{"model": "image captioner", "horizontal_flip": false, "tokenizer": "word", "vocab_size": 45, "encoder_arch": "vit", "encoder_activation": "star_relu", "encoder_parallel_block": false, "encoder_expert_mlp_ratio": 1, "encoder_conv_stem": true, "fusion": "cross_attention", "decoder_norm": "layernorm", "decoder_fused_qkv": false, "grad_clip": 3.0, "steps": 7000, "epochs": 2.2}
Rows from block 13 of the image encoder of a small image captioner, named by matrix and row number. Rows with one number within an expert belong to one neuron, the router's apart. Each number is 128 + 32 x the weight over its row's rms, rounded and kept within 0 to 255. All counts start at 0. After the name is the row's rms in percent of the matrix's.
Before each expert's rows are labels from the 100 images, of 14976, where the router gives the expert most weight on average: "responds to" is what is common among them. Only what is clearly more common there than usual is listed. The data: cartoon faces. In brackets: how many of the 100.
# router: router (encoder.blocks.13.mlp.router.weight, 8x128, trained with AdamW), inputs 0-127
# up: expert up (encoder.blocks.13.mlp.up, 8x128x128), inputs 0-127
# down: expert down (encoder.blocks.13.mlp.down, 8x128x128, transposed), outputs 0-127

# expert 4
responds to: grey hair (41); orange face (40)
router.4 092 [203 128 186 194 152 169 172 123 123 146  82 159 154 111  97 120 123 123  86 118 147 149 151 161 129 132 126 114 120 127 119 130 185 130  91  62 104 150  64  81 141 143 111  62  73  89 136 130 143 136  94 185 130 143  98 146 165  99 150 119 156 213 181 113 111 123 132 177 171 101 149 114 138 155  95 139 124 108  93 108 137 100  86  89 112 155 132 104  89 113  64 169 140  81 147 100 119  53 175 141  81 101 115 135 150 106 105 131 131 129  85 134 174 168 160 149 158 135 112  92 151 100 140  96  95 193 112 143]
up.0 095 [ 99 159 183 171 173  82 153 132 148 145 100 104  90 148 149 150 144  88 114 136 123 145  59 136  95 156 128 100 144 139 118 105 163  93 177 163 132 117 146 190 139 146 147 170 173 181 158 135  85 160 101 133 206 150 106 154 129  81 100 127  91 157 165 109 172 116 109 146 164  91 137  98 169 195  61 135 128 102 130  69 119 150 105 150 108  99 155 100 183  92  91  96 119 129  88 137 130 130 141 125 169 179 196 171 154  94 129 140  97  92 173  81 141  80 128  86 113 152 121 112 202 131 121 154 138 132  87 110]
down.0 103 [123 141 131 109 138 156 143  76  63 107 105 140 133  80 158 146  97  99 170 142 133 118 111  71  95 108 162  88 106 153  92 138 130 158 106 188 145 165 138 161 166  85 157 119 101 126 101 179 176 136 103 125 146 117 171 156 184 134 112 113  94 118 110  82 119 155 176 121 107 109 127  94  85 177 118 116 119 176  90 159 121 170  91 118 162 174 116 106 161  96 114  73 141  94  86 107  78 117 100 186  48 173  87 132  74 152  65 154 117 114 139 104 153 168 108 183 132 107 166 128 135 207  86 140 117 145 115  96]
up.1 087 [164 175 127 136 112 160 160 130 102 153 158 158 147 168 138 168 115 148 148 125 158  83 144 102 152  99 163 154  86 135 119 143 102 103 113 161 133  89 116 105 118 180  87 119 111 217 110  61 108  82 164 109 114  95 117 131 124 148 143 142 167 119  92 132 164 130 147 150 114 130  65 112  87 101  73  97  90  92 118 166 120  85 103 167  94  83 123 128  69 129 121 142 149 144 147 155 196 132 142 152 112 103 233 125 138 158  93 131 118 151 115  94 140  84 157 115 160  85  93 218  80 109 110 108 121  90 151  61]
down.1 085 [110  99 224 104 134 108  79 120 173  76 111 103 124 111 141  56 159 139  93 150 123 114 129 105 152  89 194  84 122 110 145 137  34 127 142 130 166 146 156 121  76 166 114 175 175  68 127 103 165 151 116 100 144 136  97 148 126 115 157 120 109 150  94 151 111 114 121 175 104 126 116 105 126 133 130 112 116 161 112 142 103 158 240  80 150 174 169 135 120 144 151 150 143 149 159 145  88 149 153 104 125 100 166 111  74  96 100 126 113 153 142  95 113 148  73 152 138 143 127 125 185  93 124 152 116 203 129 179]
up.2 085 [129  61 119 128 160 101 148 157 122 138 165 108 151 140 124 155 134 142 149 159 120 145 160 103 135 127  72 108 184  73 150 143 172 154 174 146  84 151 161 107 100 176 122 136 125 172  70  98 110 112 131 127 199 113 126 121 103 205 161 217 185 187 130  93 136 182 182 123 163 176 118 100  93  96 106  73  69 180 116 132 130 109 165 132 194 116 115 163 104 158 131 149 115 157 132  86 106 125 117  98 162 107 141  79 150  95 123 132  84 115 159 135 130 135 170 137 117 133 174 135 125 191 124 105 136 155 184 114]
down.2 088 [143 161 115  59 170 166 120 127 122 104 165 106 132 196 129 130 122 124 130 112 169 120 187 129 133 134 130  42 123 182 117 100 140 169 124 158  68 129 126 119 123 172 101  93 113  88 134 115 122 145 144 134 117 136 129 201  86 113  62 130  97 116 130 127 141  99 115 141 120 170 134 172 167  94 152 155 153 103  91 107 122  97 137 175 190 118 123  85 162 146 109  77 118 154 125 192 140 137 162  95 145  91 100 184 176 129 115 193 104 131 178 108 133 102 162 137 115 132  72 136 172 126 130 207 192 117  60 145]

# expert 2
responds to: sunglasses (43); grey face (32)
router.2 097 [133 136 172 127 100  88 104 104  84  96 153 100  88 131 154 115  96 146  76 128 113 178 143 175 194  88 101 110  94 117 154  78 163 186  72  34 150 154 114 118 167 141 101  63 118 159  88 112  87 125 116 106 117 149 113 141 106 148 110  74  93 133 160 132 116 138  77 182 136 112 105 143  95 143 103  95 118  91 116 128 110 144  99  99  80 147 140 157 151 112 125 157 158 145 101 115 103 101 205 105 104 120  87 166 164 108 130 150  60 162 170  71 142  67 105 116 150 103 157 110 127 168 121  84  87 105 141  78]
up.0 102 [124 113 136 139 177 126 141 152 149  86 167  76  91 161 113 188 143 168  92 102 132 137 111 102 163 126 199  80 141 144 129  93  86 151 110 140 110 152 107 144 125  66 132 127  97 160 118 112 129 175 116  81 136 104 123  53  88  98 129 126 122 109 141 139 128 121 103 152 145 146  57 169 226 133 127 142 138 143 211 123 149 137 187 133 132 156 131 135  35 136 119 109 148 152 137 145 192 140 111 161  80 139 109 114 132 163  99 141 176  95 175 147 152  84 129  90 127 103  96 205 159 165 147  89 131 143 109 100]
down.0 107 [152 107 148 162  93 119 106  68  54 191  56 183 154  68 134 124 144 120 109 141 164 117 149 106 144 198 138 124 121 186 138 194 119 164 132  94 169 128 124 151  79 170 102 118  92 132  92 123 114  71 167 163 102 107 121 139 169 111 118 133 178  94 105  94 140  90 158 141 161 142 135 182 102 113  71  80 128 138 113 108 163 126 129 108  62 125 120 181 149 104 141 168 122 120 156 149 130 165 114 132 128 129 130 175 151 181 118 124 128 112 171 161  65  92 136 146 157 113 146 110 112 124  89 184 150  97  51 114]
up.1 092 [127 115 173 159 120 129  80 136 132 126 117 172 132 204  93  84  95 150 170 165 159 124  46  90 119 147 147 166 120  82 174 100 146 131 196 123  75 134 171 120 125 166 119 184 138 207 201 161 171 138 164  90 145 116  70 175 115  99 135  93 160 171 142  95 133 157  99 165 176 172 169 119 175 157 131 114 106 127 118 101 128 182  73  97 119 118 145 158 144 122 110 127 102 161 128 169  96 149  81 167  98 124 115 107 121  89 115 122  70 138 145 127 131 124 155 154 121 108 128 167 129  92 124 128 186  81 120 105]
down.1 092 [137 142 105 161 130 174 136 104 170 120 117 126 105 123 137 176 118 156  91 127 111 161 165  65 129 118 145  21 170 179 126 105 133 118  97 133 129 110  79 126 145  88  98 103  97  32 124 100  71 141 119 171 150 170 139 136 118  82  91 124 114 149 107 139  96 169 157 115 142 177 120 132  99 182 132  90 108 177 114  89 135 108 111 134 115 159 138  85 106  97 155 163 175  71 159 179 147 116  63  56 184 123 164 132 145 165 108 130 122 127 177 121 153 159 143 163 109 101 180  88 120 176 119 108 112 144 119 172]
up.2 093 [143 146 156 151 128 138 123 174 116  97 138 191 201 139  97 107 107 144 107 108 113 105 111 123 161  91 142 105 136 118  49  90 156  73 172 155 139  41 105  63 121 137 103 131 175 151 193  68 136 153 122  86 165 134 155 159 111 144 157 125 141  90 102 136 151 188 129 107 125 139 117  84 120 149 142 167 122 210 183 132 130  62 120 104 159  80 170 115  90 148 141  65 130 144 161 126 114 152 134 151 155  88 119 139 131 116 121 139 161 106  75 179 149 192 145 103 113 101 112 115 144 188 115 134 165  92 103 125]
down.2 089 [ 92 124  70 143 118 141 123  98 147 106 180  68 122 109 102 126  72 133 155 128 188 101 100  86 122  64  91 145 159 124  87 175  90 187 117 108 172 129 120 118 158 113 117 205 152 118 135 100 152  95  82 174 135 174 110 104 106 189 128 160 147 176 117 113 153 139 122 172 130 104 107 141 127 144  83  67 150 170  91 110 141 176 113 134 136 157 127 112 138 175 108 135  74 139  88 174 185 100 108 122 103 140 128  50 114 116 102 198  78 114 161 155  78 147  95 128 172 130 116 103 129 110 172 111 122 165 162 167]

# expert 0
responds to: sleepy (52); bald (45); green face (33)
router.0 097 [165  30 145  73 176 113 144 135  94 104 103 123  90 129 143  92 137 108 139  74 167 119 155 116 129 111 178 117  89 134 119 130 132 121 159 173 128 101 107  91  74 163 120 156 103 168 149 122 103 121 176  99 136  99  90  93  86 169  88 128  75 125  98 132 145  36  91 146 131  93 146  90  89 149 142 145 110 152  96 129 139 101 125  91 166 100 107 119 133  96 172 111 149  96 140 166 100  84 148 156 102 151 133 165 124 115 137  83 136 107 172 132 100 171  91 153 131  92 181 186 150 108 121 199  60 142  55 142]
up.0 095 [117 142 104  96  96 175 146 125  69 106 122 133 179 129  67 112 152 153 181  91 157 145 183 105 102 133  96 135 122 139 102 136 102 162 122  98  89  92 160 102 108 100 144 133  84 163 181 135 118 123 162  84  97 190 123 147  69 115 117  81  51 105 178 155 157 151 137 207 152  68 125 119 147 140 103  93 121  94 146 114 121 200 138 102 158 168 173 128 145 119 184 124 172 155 136 120  78 126 124 163  72 102 127 148 122  88 160 110 129 117 146 147 180 149 103 115 102 127 111 122 146  82  84 160 185  72 122 175]
down.0 104 [120 127 100 130 119 117 158 133 103 163  90 123  98 193 131  70 148 131 153 107  77 125 174 147  93 176  61  96 135  97  87 126  88 129 115 151 141  76  99 127 126 148 143  75 115 193 101 118 100 112 150 111 160 133  59 123 135 165 119 118 137 150 169 113 238 129  67 139 180 113  88 122 123 129 158 129 136 124  67 156 109 125 160 129 117  62 125 142 159 117  66 166 116 103 167 157 106 158 115  92 131 125 172  71  80 106 118 179 140  96 125 109  87 155  57 103 118 147 120 135 143  91 159 115 160  83 166 113]
up.1 074 [110 139  98 158 142 123 110 157 153 139 120 143 131 145 136 140 156 101  97 130  71 187 176 113  97 140 117 109 184 139 128 145 101 128 130 157 125  89 133 101 109 131  78 129 124  95 125 162  98 153 172 141 102 125 149 143  90  74 164  60 153 179 140  86 216 160  92 118 157 132 132 129 134  98 158 135 120 109 217 179  83 127 128  50 110 100  98 141 172 114 100 133 111 122  68 112 146 169 108 107 178 108 157 137 146 107 119 104 146 104  78 189 178 119 184 134 127 196 187  83 115 138  90  91 117 103 168  86]
down.1 078 [111 121 179 130 105 147 121 132 124 161 120  85  96 143  84  98 237 155 139 147 159 151  96 152 117 118 191 193  86 142  96 130 138 135  88 141 117 161  92 105 104 131 153 153 171 102 154 142 184 128 114 161 107 107  67 120  90 167 101 144  86 128 141 128 168 152  88 119  90 135 155  94 156  76  82  84 102  93  88 194 180 136 146 132 129 115 142 171 107 136 169  76 133 139 155 136 122 139  79 145 184 170 180 114 156 161 138 107 201 100  89 166 140 121 104 137 157 126 128 145  95 113 115 156 103 191 142 179]
up.2 108 [152  80 129 110 126 211 124 141 170 126 121 151 131 128 145  84 141 124 156 134  97 136 174 141 192 163  93 165 145  59  88 148 114 157 118 103 100 146 138  49 169 102 145 146 119 133 125 188 119  87  91 147 136  47 121  83 118  86  81 120 109 120 178 118  31 104 105 151 156 165  96 157  88 164 165 134 122 155  87  98 115 139 100 135  89 138 133  89 103 181 118 103 166 120 157 146 161  87 129  77 141 123 103 106 138 106 129  63 110  80 117 178 108 124 145 131 109 101 111 140 127  98 122  79  99  79 172 135]
down.2 120 [156 137 148 142 140 143 196  70 142 178 142 114 160 104 137 107 101 118 101  76 157 143 164 125 162 152 141  96 148  77 136 114  64 115 133 142 133 107 100  94  95 158 122 105  50 121  91 150 142 136 180 162 119 142 100  96 117 180  75 138 109  86 178 103 128 137 173  67 186 116 129 153 106 112 111 198 131 117 135  71 128 145 160 120  86 160 108 168 129 148 117  58 101 143 132 128 113 150 213  81 140 158 103 122 117  80 140  90  85 108 107 174 166 105 172 111 145 104 137 107 169 117  76 174 135 168 176 122]

# expert 7
responds to: spiky hair (39)
router.7 101 [ 93 172  68 114 163 176 101 117 187 111 173 180 127 152 114  70 162  77  88 127 137 147 138 131 141  76 140 149 132 119 103 166 140 170 147 150 134  95 151 125 110 147  86  80 125 121 152 158 129 146 124 160 154 168 137 109  89 154  76 110 167 114 138 116 127  90 180 147 174 113  94  85 104 119 129 159 155 106  73  79  99 125 110 121 161 192 107 123  76 143 147 106  91  53 125  89 123  51 194 106 139 141 125 132 104 101  70 123 112  74 159 149 138  55 111  78 154 149 164  99 117 154 119 134 174 105 152 112]
up.0 084 [122  95  90  93 155 122 135 132 159  51 144 113  74  95 137 105 169 154 183 192  94 115 103 102  89  59 160  95 113 134 127 165 101 103 156 143  93 102 128 143 151 190 165 125 119 146 164 133  97  86 133 128 119 123 183 161 137 105 120 134  77  94 163 162 125 107 106  80  98  74 128  74 142 122 110  97 153  98 132 157  71 153 109 125 175 107 149 157 128 152  68  94 120 151 175 180  82 166 158 149 182 132 128 127 124 155 128 122  86 106 132 134 141 105 123  67 172 145 193 158  89  46 110  93  97 118 135 109]
down.0 086 [110 154 110 134 139  84 156 123 101 144 167  72 150  91 139 139 180 126  74 155  76 143 110 141 169 178  82  85 105 134 134 184 116 130 117  79 117  74 117 155 149 151 174 187 123 115 134 125 107  86 101 170 152 111 138 104  76 141 171 169 125 100 194 134  89 109  76  92 136  58 129 153 157 163 140 128 179 132 121 113 124  49 138 138 164 115 117 108 150 151  97 165  93 110 114 161 134 110 114  94 160 138 165 163  62 168 146 145  90  94 116 123 106 132 170 187 165  83  78 156 114 176 113 121 185 119 156  96]
up.1 097 [142  91  76 118 141 144 142 138 196 178 171 111 102 203 114 165 118 148 131 108 146 113  96 175  97 118 158 148 121 193 113  92 112  87 153 136 103 122  72 115 113 147 169  72  95 117 169 191 160  96 110 149 157 105 113 110 179 113 119 122 155 179 195 124 127 121  98  83 147 108 140 144 118 119  78  69  87 121 151 173 129  85 113 111 143 104 130 206  92 143  72 169  54 126 168 124  93 111 166  85 118 117 113 111 161  88 118 115  95 169  85 106 154  96  91 138 123 153 131  98 169 119 101 174 144 133 153 117]
down.1 106 [103  96 127 129 202 138 127 118  67 155 109 113 103 119 144  91 148 122 157 199 133  89 124 177 129 144 103 156 118 133 135 171 148 199 115 169  65  64 177 114  75 179 167 177  81 136 125  98 214  41 151 149  96 153  53 168 112 136 137 143 143 139 134 133 103 138 109 134 131 159  96 119  89 163 173 138 146 128 111 150 166 123 143 113 122 123 161 141 111 126 182 167 122 106  93  94  99 121 155 114 155 141 169 134  88  71 103 148 139 151 148 139 121 117 124 162  79  63 163 129 124 136 155 121 170 117 149 170]
up.2 123 [137 204 135  99  93 153  35 146 154  86 110 156 109 103 140  97 147 156 177  90 149 123 136 158 160 115 111 108 198 124 144 144 140 137 127 119  74 112 183 129 102 184  96 138 169 109 113 120 172 142 182 130 175 121 158 120 156 143 111 111 129 152 122 125 129 110 198 131 181 125 109 108 124 146 117 152 145 117 149 137 140 138 114 107 123 132 141 125  37 153 124 122  85 120  95 146 117  97 114  84 192 114 142  34  90 135 178 130  74  83  83 189 128 129 158 113 130 163 123 150  95 132  72 147  93 167  86 180]
down.2 117 [163 135 130 100 117 141 139 150 110 173 123 152 112 131 109 122 137 117 143 188  97  79 164 186 120 122 159  68 170 105  85 142 120 180  59 136 116 136 115 121 142 151 157  95  93 146 141  78 133  96  61 138 102  73 110 136 196  97 134 122 150 145 161 123 172 186 185 148 141 141 136 106  71 114 129 176 119 125 169  62  82 157 135 182 167 131 128 122 146 113 133  98  93 135 154 155 175 116 148  78 124 134 146  73  97 128 119 196 134 203 101 128 158 113 169  78 127 132 144  70  98 101 162 134  55 115 131 135]

# expert 5
responds to: beard (98); curly hair (50); green hair (30)
router.5 112 [128 130 106 150 107 116 192 150 128 163 138 128 101 191 125 139 189 136 152 171 115  99 146  79  84  84  71 139 132 115  89 114 144 119 124 140 132 130 106  89 134 131 131 162 188 113 130 152 146 109 118 110  99  76  80  86 156  90 138 173 134  98 148 158 104 185 159  90  98 141 149 137 161 180 140 174  72 184  98  95  89  86 135 133 125 112 164 110 149  81 152 119  88 186  82 163 168 122  89 107 175 124 130 151 182 150 188  72 148 154 105  61 127 129 136  91 110 167  51 134 137  77 105 147 108 144  99 101]
up.0 129 [155  95 128  87  92 152 115  87 143 115 109 117 120 103 118 170 151  87 149 131 158  81  83 112 134 133  97 181 127 109 126 117 149 109 126 131  62 110 146 119 152 187 109 123 118 128 173 153 101 163 151 158 173  72 131  87  47 142 136 108 212 105  83 139 104 154 126 150 131 119 145 131 144 138 146 139 152 134  95  89 122 143 121 114 113 141 135 176  66 145  84 139 165 121 113 118  75 164  35  91 139 112 164 110  43 149  60 105 169  97 112 159 138 113 100 134 129 180 127 116 161 201  98 125 147 137 137 205]
down.0 112 [137 132 156 115 155 146  87 129 176 144  85  65 174 158 117 129 192 179 148 147  81  90 186 164 139 137 164 100 137  97 157 103 135 107 179 138 157 109  94  95 155 126 113 194 104  87 128 134 116 149 139 154 144 104 142 114 141 116  87  77 106 151 117 128 118 104  87 127 199 197 105  72 150 126  99 124 156 132 171 141 159 115  91 109 180 191 110 189 180 149 111 125 114 100 120 186 105 113 160 144 133 129 104 130 184 159 158 163  91 164 150  89  67 174 155 125 125 100 100 135 109 111 175  98 155 166  74 100]
up.1 087 [ 74  74 172 105 124 139 122 142 149 108 106 126 116 121 134 100 163 143 137 104 165 151 241 143 103 171 135 103  81 146  69 138 132 140 178 112 140 134 144 140  98  68 118 136  91  80 179 102 103 149 147  98 129 208 132 176 137 105 121 134 185 165 105 172 116  91 122 124 110 125 147 116 127 139  82 121 144 201 153 137 122 133 173 127 117 122 125 127 114 116 147 114  74  38 128 160  59 195 189 176  87 128  93 170 127 125  69 138 126 139 119 166 108 115  87 147 130  97 104 128 144 127 148 102 156 154 147  97]
down.1 084 [142 106 176 141  71 144 153 181 123 103  84 153 166 120 164 108 177 138 164 133 138 117  93  82 155  86 160 124 101 155 145 164 129 186 132 162 147 118 159 130 159 137 138 101 157 130 116 117 192 144 135 143 108  94 108 139 116 114 103 102  85  64 117 140 138 119 146 170 126 124 179 105 128  82 138 157 175  92 122 127 175 137 175 139  99 109 163 115 163 134 126 152 142  96 119 106 159  83 136 143 125 136 203 118 132 154  60 192 120  47 171 121 147 209 116 153  56 161  96 169 158 197  95 121 102 138 181 114]
up.2 116 [154 104 115 131 149 126 123 166 144 155 155 117 149 107  74  78 133  72 151 123 136 143 134 145  83 138  56 141 115 136 118  88 129 111  83 131  81 134 133 127  75 130 176  89 159 110  54 106 119 129 114 155 115 115 131 202 168 184 143 105 130 123 111 156 142 141  93  82 138  84 129 113  92 111 112  89 155 142  84 110  85 135 104 151  96 125 145 115  48 181 148  74 128  93 132 164 139 131 112 155 166 137 183 110 134 188 114 168 106  82  98 139 103  77 135 140 103 197 143 115 175 210  66  97 139 144  82  92]
down.2 110 [187 181 131  92 148 149 154  92  97 133 156 180  97 170 113 171 111 107 136 173 176 135 147 144 174 136 121 120 176 111  94  73 148 115 170 171 113 122  92 150  47 112 103  40 107 145  97 138 184 170 121 158 160  95 154  80  81 117 125 123 136 121 173 103 124 109 108 130 116 152 147  71 130 165 166 147  92 169 152 155 142 155 114 100 115 147 130 199 195  96  94 152 115 160 148 152 148  97 106 161  94 105 113  75 161 169 124 145 194 116 173 123 128 105 121 118  97 118 151  86 120  96 167 139 189 130 132 144]

# expert 1
responds to: beard (49); angry (39); bald (26)
router.1 103 [134 150 107 124 102 144 127 118 129 138  73  73 162 161  70  85 131 144 159  93 134 130 131 171 106 127 140 133 161 153 102 166  92 176 111  92 161 164  88 138 148 123 125 135 103 114 115 107  89 173 173 117 169 149 106 106 132 123 114  99  68 168 101 203 152 124 141 118 135 104 126  59 220 149 103 104 176  88 146 128 135 151 133  97  98 112 150  67 104 144 133 148  89 155 142  91 120 150 140 143 138 144 175  95  83 117 153 176  98 166 132 136 181 178 127 195  82 138 171 178 158 101 125 144  77  63 185 156]
up.0 085 [187 114 119  74 146  77 147 118 179 134  84 131 105 141 130 141 184 154  82 134 101 119 100 104 132 159 139 128 141  84 151 141 174 158 171 132 101 104  80 119 150 171 168 175  82 111 213 113 150 193 162 163 147 127 113 138 104 164 173 173 140  58  77 144 116 168 139 140 145 149  84 111 123  97 139 180 121 126  92 132 155 117 137 114 157 100  91 156 134 149 131 122  72 186 166 188 138 132  71 131 128 143 108 158  82 188 130 125 141  81 175  69 120 108  66 127 133 153 138 137  76 140 155 137 132  98 165 153]
down.0 090 [109  90  47 135 210 129 132 134 176 165 140 168 104 100 128 139 156 136 172 114 131  97 138 155 123 154 103 127 104 106 115 100 148 116 156 132 102 111 180 157 141  66 140 168 114 152 127 196 133 126 178 146 162  74 145 122  94  80 131 163 141  88 189  89 122 164 135 138 126 137 127  61  99 123 108 128 104 125 117 129 130 155  85 131 115 110 133  91 108 208 125  94  29 109 139  89 144 145 105 177 140  93 179  90 134 156 118  94 128 166 115 163  56 126 134 172 186  94 107 122 172 131 113  91 159 149 159 104]
up.1 092 [100  73 123 165 154 115 109 178 108 126 167 143 134  97 175 136 145 107 149 178  78 149 205 111 114  89 127 178  94 114  85 139 136 158 173 106 116 218 133 148 116  80 103  87 125  87  95 114 146 150 170 149 121 106 107 114 128 101 129 123 116 120 101 139 179 157  58 123 125  60 188 110 118 126 106  85 171 163 132 156 172 104 103 128 112 114  86 119 118 112 164 147 110 172  79 154 108 178 156 169 155 180 151 133 146 166 102 136 137  57  97 151 106 154 127 131 133  93 125 101 176  68  87 163 148 100 126  75]
down.1 100 [147 180 172  80 120 165 118 105 128  91 182 152 141  95 101 134  98 130 116  89 129 161 119  52 132 129 167 142 159 137  94 123  79 132  73 154 155 155  90  86 110 158 117 164  84 176  93 122 114 150 157 179 171 154 100 161  61 131 151 109 184  74 124 153 145  98 147 163 141 141 115 140 130 195 155 106 112 146  65 114 133  72 137 156 186  74 105 132 113 118  88  76 120 158 157 180 137 143 134 132 176 152 127 103 136  75 110 175 106 171 102 152  93  89 118 140 145 122 156 132 196 130 167 171  96 103 135 168]
up.2 085 [ 88 113  70 160 119 205 152 138 126 104  95 133  99 112 144 135 115 139 150  91  91 113 149 121 146 155 146 132 135  99 122 145 130 121  91  76 152 114 191 163 131 209 111 185 166 168 157 151 158 153  92  72 135 134 124 146 141 123 185 145  48 100 104  89 105 134  76 154 138 123 163 108  86  99  90  91 164 144 143 154 178 165 152 163 123 144 175 112  70  87 118 128 117 140 141 178  62 117 168 111  77 129 233  97 114 116 123  96 155 129 157 135 108  98 164 165 103 115 134 109 157  93 157 147 138 128  91 148]
down.2 093 [162  99 162 155 107 138 145 197 124 196 118 162 130 152 143 101  95  68 147  94  96 134  78 145 122 125 182 134 153 193  90 103 106 109 152 139 126 145  72 103 149 189 133 104 113 106 148  99  97  95 200 107 107 120 124 129  92 134  93  97 147 146 153 141 156 151 174 101 152  82 119 115  75 131 137 145 186 143  96 151  63 129 139  78  98 174  76 136  86 129 149 191 146 146  83 134 127 138 133 115  93 103  67 135  92  97 137 129 180 105 102 161 152  84 120  74  66 119  87 101 148 112 118 112 176  75 156 131]

# expert 6
responds to: red hair (80); long hair (67); surprised (31)
router.6 101 [169  72 145 148 114 133 136 175 147 167 199 110 144 113 125 128 141 153 135 112  68 170 153 103  86 108 145 159  87 152  86 126 165  90 119 122  85  87 166 105 109 118 118 165 160 133 146  63 153 173  71 148 178 163  93 152 181  63  84  93 130 153  95 160  73 125  78 126 164 105 177 171  96 139 190  79 127 131 152 156 157  83 125 179  89 185 120 121 157 155 105 140 127  88 174 140 177 141 109 154 125 102 147 144 122 121 109 162 170 126 105 109 127 159 102 103 118  99  96 100 166  93 108 103  60 117 139 118]
up.0 069 [131 104  96 111 177 154 131 197 102  93 131 133 145  74 116 153 117 149 147  76 167  80 119 130 111 135 202  95 159 135  84 148 150 154 137 124 167 131 144  84 166 105  91 125 109 144 166 145 131 146  76  98 109 158 118 148 176 128 166 178 133 154 148 120 132 107 161 142 110 115 142  93 124  94 143 104 126 131 174 144 120  46 183 109 150 111 143 125 128 143 104 184  51 129 107 112 133 110  80 168 125  94 131  66 112 160 125 116 133  97  97 100 134 203 118 207 154 102  76 141 110 118 103 187 120 173 162  46]
down.0 072 [164 116 136 185 172 145 143 145 129 139  72 117 164 186 141 159 134 131  66  59 131 111 169  88 119 149 133 117  79 132 107 160 104  73 181  67 118  89 122  98 164  60 120 112 112 137 111  91  92 175 141 119 139 150 148 135  69 108 152 175 171 148 107 110 108 168 227 204 142 123 128 155  79 136 110 119 104 132 161 135 182 136 113  50  87 124 109  90 121 119 107 117 136 137 135 121 152 168 102 137 112 156 102 125 145 171 119 123 110  95 139 179 158 160  59 133 130 135 117  86 137 103 130  82 115 123 176 129]
up.1 092 [106 149  90 140 107 116 190 131 144 110 128 150 175 118 196 100  68 173  89 113 134 118 173 196 120 118 129 126 172 117 110 132 184 140 129  97 106 112 108 142 167 164 133 130 128 113  69 182 149 108 118 137 181 146  98 154 103 222 179 164 122 157  63 127 177 152 154 148 179 159 113 139  99 113 135 103  70 138 143  69  90 179 107 130 139 174 136 136 126  82 137 148 131 146 171 122  86 110 171 122 151  95 118  82 123 144 148  80 164 114  84 141 157 113 134 186 129  79 127  77  95 115  72 102 112 145 146  90]
down.1 092 [158 124 168 105 186 107 102 103 144  82 121 109 122 105 172  78 106 116 142 190 134 158 184 120 181 107 115 174  53 120 111 158 103  76 117  91 192  97 110 103 123 163  98 147 148 163 120 123 150  98 140 122  74 130  88 118  89 116 147 182 110  88 204 141  93  85 162 111 159 125  88  84  75 119  90 112 105 134 155 119 113 147 109 152  46 171 166 103 141  98  94 101  97 201 114 115 148 122 118 158 109 173 146 127 109 142  48 161 142 171 124 151  99 137  95 139 146 126 115 123 122 175 115 158 126 144 106 168]
up.2 099 [135  92 151 125 163  82 134 162 133 127 140 121 145 128 173 159 101 110 126 122  98  97 164 136  81 118 140 114  54 144 124 131  80 116 132  69  66  93 121 167 157 120 144 141 141  93 130 151  96 149 132 130  99  39 177  87  83 135 163 160 176 170 135 178 156 130  73 177 109 131  93 175 162 163 185  94 144 151 127 139 109 105 140 172 199 114 100 179 109 162 105 109 132 130 181  95  89 132 116 105 136 136 178 124 167 167  85 129 127 105 139  63 141  84 183 193 159 113 131 156 130 180 128 100  90 137 153 109]
down.2 106 [144 173  74 159 107 135 101 113  78 136  87 131  92  95 105 148 159 124 151 125 105  38 154 129  72  97 139 122 130 159 161  94 139 122 149 132 147 123 150 151 100 160  84 163 192 161 117 131 183 108 106 187 114 161 167 151 153 127 160 162  84 114  71 109 169 111 167 132 108 131 144  95 177 141 161 106 118 176 134 132 179  96 165 200 161  92 110  80 112 116 193 110 128 184 123 136 117 156 136 169 179 125 125  73 174  97  98 167 125  89 122 123 151 140 143 101 101 143 145  43  81 151  97 150 135 125  99 126]